config.yaml
dataset: "dashed paths with two dots that lie on the same path or on different ones"
train_examples: 295000
image_size: 32
norm: "rmsnorm"
patch_size: [2, 2]
num_labels: 5
residual_init: "zero_last"
optimizer: "adamw"
lr: 0.0018
beta2: 0.999
warmup_steps: 590
Rows from block 5 of a small multi-label image tagger, named by matrix and row number. Rows with one number within an expert belong to one neuron, the router's apart. Each number is 200 + 30 x the weight over its row's rms, rounded and kept within 0 to 999. All counts start at 0.
After each expert's rows are labels from the 100 images, of 14976, where the router gives the expert most weight on average: "responds to" is what is common among them. Only what is clearly more common there than usual is listed. The data: dashed paths with two dots that lie on the same path or on different ones.
# router: router (model.blocks.5.mlp.router.weight, 8x160), inputs 80-159
# up: expert up (model.blocks.5.mlp.up, 8x160x160), inputs 80-159
# down: expert down (model.blocks.5.mlp.down, 8x160x160, transposed), outputs 80-159

# expert 0
router.0,237,174,224,246,202,164,144,213,209,159,159,152,162,203,207,237,246,208,200,187,147,203,189,203,171,194,186,139,237,233,163,216,250,261,200,193,177,227,158,157,238,218,200,227,192,269,192,153,175,217,184,175,199,170,232,173,240,212,230,220,261,185,166,206,158,187,195,207,166,205,148,204,198,242,188,137,193,187,169,152
up.28,219,188,228,208,187,143,155,158,223,207,247,225,202,263,144,104,208,195,213,237,159,193,156,229,266,192,252,199,153,244,224,237,168,199,189,212,179,195,205,210,238,191,191,190,233,208,197,239,197,183,176,239,163,211,202,180,189,180,191,179,167,225,209,181,243,229,196,149,179,161,227,190,207,203,184,244,181,210,191,239
down.28,156,241,181,186,287,258,197,202,172,195,206,194,181,238,174,266,200,225,191,215,285,205,253,186,198,227,226,172,182,228,149,182,182,165,174,206,259,181,185,249,239,208,187,237,195,176,164,193,161,215,210,202,191,217,150,212,163,257,202,190,197,203,190,220,232,205,172,207,170,157,172,171,147,201,220,217,197,198,229,240
responds to: many distractors

# expert 1
router.1,240,185,190,207,186,230,173,211,189,165,210,203,194,186,206,210,165,172,161,234,218,180,243,243,234,247,226,193,164,183,201,136,180,150,236,197,202,188,224,187,195,220,185,167,199,152,229,176,213,173,183,243,196,237,169,199,189,204,198,161,222,281,200,186,183,186,208,196,201,232,151,206,196,208,155,186,220,203,236,169
up.9,194,233,175,175,210,166,183,156,214,190,190,197,194,152,208,211,179,220,229,251,176,221,254,207,217,216,272,233,124,156,280,203,250,194,263,167,211,223,195,162,192,195,170,199,195,199,220,215,248,197,211,178,218,186,179,169,169,186,223,190,143,173,206,212,236,127,210,151,185,186,251,203,172,188,217,209,226,258,149,197
down.9,162,195,226,268,216,170,247,222,189,144,150,215,204,218,216,169,185,225,177,256,160,206,220,213,171,203,207,220,173,243,157,178,213,222,240,209,194,192,192,159,202,200,170,222,216,211,214,186,211,153,194,192,235,202,196,226,229,191,235,258,182,248,192,230,217,176,238,193,241,186,218,177,197,270,262,280,217,218,222,196
responds to: short paths

# expert 7
router.7,217,206,252,245,183,197,212,205,230,213,212,221,225,203,211,171,163,173,183,196,180,174,171,206,114,128,153,224,156,174,173,212,166,177,185,217,248,207,235,209,233,206,185,174,172,243,210,176,191,163,221,218,224,213,226,231,152,206,180,227,243,173,203,167,162,231,179,256,240,211,233,146,179,145,163,207,206,250,168,163
up.28,240,205,175,151,225,186,263,197,241,192,195,197,217,190,235,199,209,173,201,195,215,204,244,207,131,192,240,251,197,219,126,194,185,169,216,231,242,215,152,238,218,229,192,182,240,228,171,218,229,136,146,204,164,156,193,198,233,217,236,162,204,180,214,185,209,205,204,236,223,217,197,141,150,220,145,224,205,170,176,230
down.28,207,206,187,204,165,157,238,192,177,220,190,169,158,164,239,205,145,179,175,234,213,170,187,202,183,225,199,238,169,114,193,214,171,229,204,243,157,142,244,207,184,215,187,222,225,174,202,196,181,217,232,149,206,158,207,226,237,180,232,193,196,216,209,210,200,177,232,250,199,206,226,230,177,232,206,180,201,215,182,194
responds to: many distractors; long paths

# expert 2
router.2,183,179,174,190,239,170,203,214,235,242,212,211,261,199,189,196,193,271,158,224,138,188,216,189,174,164,214,168,197,204,224,174,183,222,208,227,241,233,176,240,182,180,163,188,188,213,247,159,216,227,166,226,161,178,215,219,214,190,255,178,203,222,225,224,213,236,193,170,222,230,208,208,168,161,211,210,240,244,250,172
up.9,160,178,174,186,181,206,160,169,176,192,220,202,233,112,241,145,190,199,167,202,212,254,173,200,160,277,218,167,201,222,219,194,242,177,187,130,210,151,221,205,159,161,200,176,189,182,151,186,212,179,222,135,197,199,204,242,210,127,249,234,153,194,205,210,196,151,173,217,218,197,167,219,193,166,164,196,242,190,192,190
down.9,239,165,226,223,190,193,193,206,209,175,221,208,260,174,195,195,265,194,221,177,149,222,200,161,207,228,160,227,194,228,210,246,188,211,239,163,179,268,194,196,221,131,213,174,171,155,226,193,186,264,218,192,199,222,248,236,197,178,191,199,134,214,179,226,131,229,245,145,235,178,210,213,239,191,262,210,192,171,236,231
responds to: many distractors

# expert 6
router.6,239,174,228,220,221,201,253,184,141,224,208,194,211,175,182,236,206,211,124,222,197,184,185,188,235,241,154,237,217,221,182,152,152,219,231,233,230,243,216,166,179,129,226,212,159,159,166,189,215,195,238,179,197,228,221,245,211,212,172,190,132,225,207,183,172,177,203,203,228,170,223,207,226,215,261,251,249,151,225,158
up.9,234,184,216,199,175,160,162,240,171,177,207,167,229,230,161,203,300,204,187,194,215,212,233,207,157,216,201,138,161,165,181,210,184,191,194,185,207,269,180,215,219,185,221,155,167,190,197,149,206,216,179,256,188,204,215,202,196,254,239,215,174,213,233,231,145,165,246,224,207,167,227,158,200,205,223,177,220,201,197,180
down.9,197,224,222,166,147,198,192,209,188,153,268,182,226,227,201,165,195,207,185,182,227,178,189,208,165,231,194,151,209,228,198,213,126,222,187,169,148,229,231,236,194,221,212,153,204,156,215,206,157,228,179,169,213,187,217,223,174,239,211,217,211,187,154,190,214,165,185,233,243,161,191,228,239,215,236,237,151,216,221,193
responds to: long paths

# expert 4
router.4,194,195,188,265,225,178,182,201,225,245,225,210,243,150,173,240,206,245,167,203,157,139,207,232,214,205,204,160,196,242,218,189,210,244,217,187,190,227,275,147,171,188,189,167,198,158,163,185,219,246,222,170,208,239,202,237,236,225,209,222,211,182,225,183,159,241,141,208,261,204,144,211,179,165,214,246,260,225,181,189
up.28,190,183,196,185,140,230,216,233,181,202,210,218,200,151,226,170,186,155,199,196,223,209,224,245,236,144,197,200,160,198,210,148,224,143,160,198,188,158,170,286,242,232,222,243,219,209,243,173,210,198,139,203,196,202,193,228,191,210,213,141,210,271,191,214,199,219,157,210,228,224,185,221,212,158,175,180,171,217,224,203
down.28,254,177,204,152,160,241,147,211,169,254,157,175,251,163,236,199,234,239,149,216,155,226,157,218,106,182,216,182,213,245,275,222,254,209,189,132,206,152,214,213,203,183,223,157,202,243,146,207,164,160,192,195,261,215,182,198,192,188,217,219,251,214,217,224,197,186,169,229,141,248,199,198,252,181,193,194,194,227,178,217
responds to: short paths

# expert 5
router.5,175,185,175,225,201,173,179,222,170,238,178,192,245,193,254,244,227,199,177,230,183,173,229,205,150,199,167,160,187,246,212,202,180,201,242,156,184,210,146,246,171,203,209,135,242,268,205,158,202,178,244,183,214,150,181,183,196,175,183,229,226,193,140,158,171,213,170,227,177,226,145,176,223,182,229,212,251,244,200,213
up.9,185,244,254,217,249,227,241,215,234,181,207,209,146,165,158,190,231,171,214,214,193,250,207,244,204,219,168,255,196,189,176,160,190,209,205,228,200,215,155,245,169,220,237,174,219,185,208,235,134,161,200,166,211,172,225,216,198,208,152,168,237,232,186,199,118,244,149,230,193,185,193,216,161,182,164,206,223,186,180,189
down.9,183,208,229,196,234,197,206,195,153,231,184,163,167,172,171,201,203,264,228,213,236,179,162,150,196,196,189,203,237,205,233,159,173,247,225,235,223,219,192,252,202,235,200,190,243,219,193,185,225,219,239,248,143,179,184,153,222,210,198,189,219,220,205,153,151,231,182,197,133,189,203,133,147,166,220,222,265,199,148,276
responds to: many distractors; long paths

# expert 3
router.3,233,157,204,208,205,186,155,176,196,211,185,227,208,157,237,219,211,230,220,231,189,173,152,193,189,181,217,241,161,178,219,193,156,190,224,227,243,209,173,219,220,196,218,205,226,231,200,232,219,151,162,231,239,180,229,241,149,186,186,186,234,156,146,183,212,258,164,275,226,205,222,243,229,140,240,204,198,205,227,200
up.28,189,223,172,158,158,227,181,212,228,182,144,171,146,199,170,176,152,108,218,188,204,206,201,199,156,156,211,179,210,179,187,194,229,210,178,238,200,210,158,234,172,255,228,187,237,215,177,229,219,215,180,207,199,206,175,207,202,215,216,171,230,240,232,185,213,174,169,216,173,218,222,208,208,214,154,186,176,191,244,148
down.28,214,178,194,210,235,264,213,208,172,175,242,169,251,165,200,223,237,218,198,261,213,223,212,224,170,234,165,194,210,183,192,190,215,164,206,210,202,219,197,175,256,153,218,191,242,170,213,168,213,171,216,238,200,174,221,195,229,204,207,177,149,192,230,269,187,293,174,118,236,197,248,177,228,230,192,212,154,237,226,185
responds to: many distractors; long paths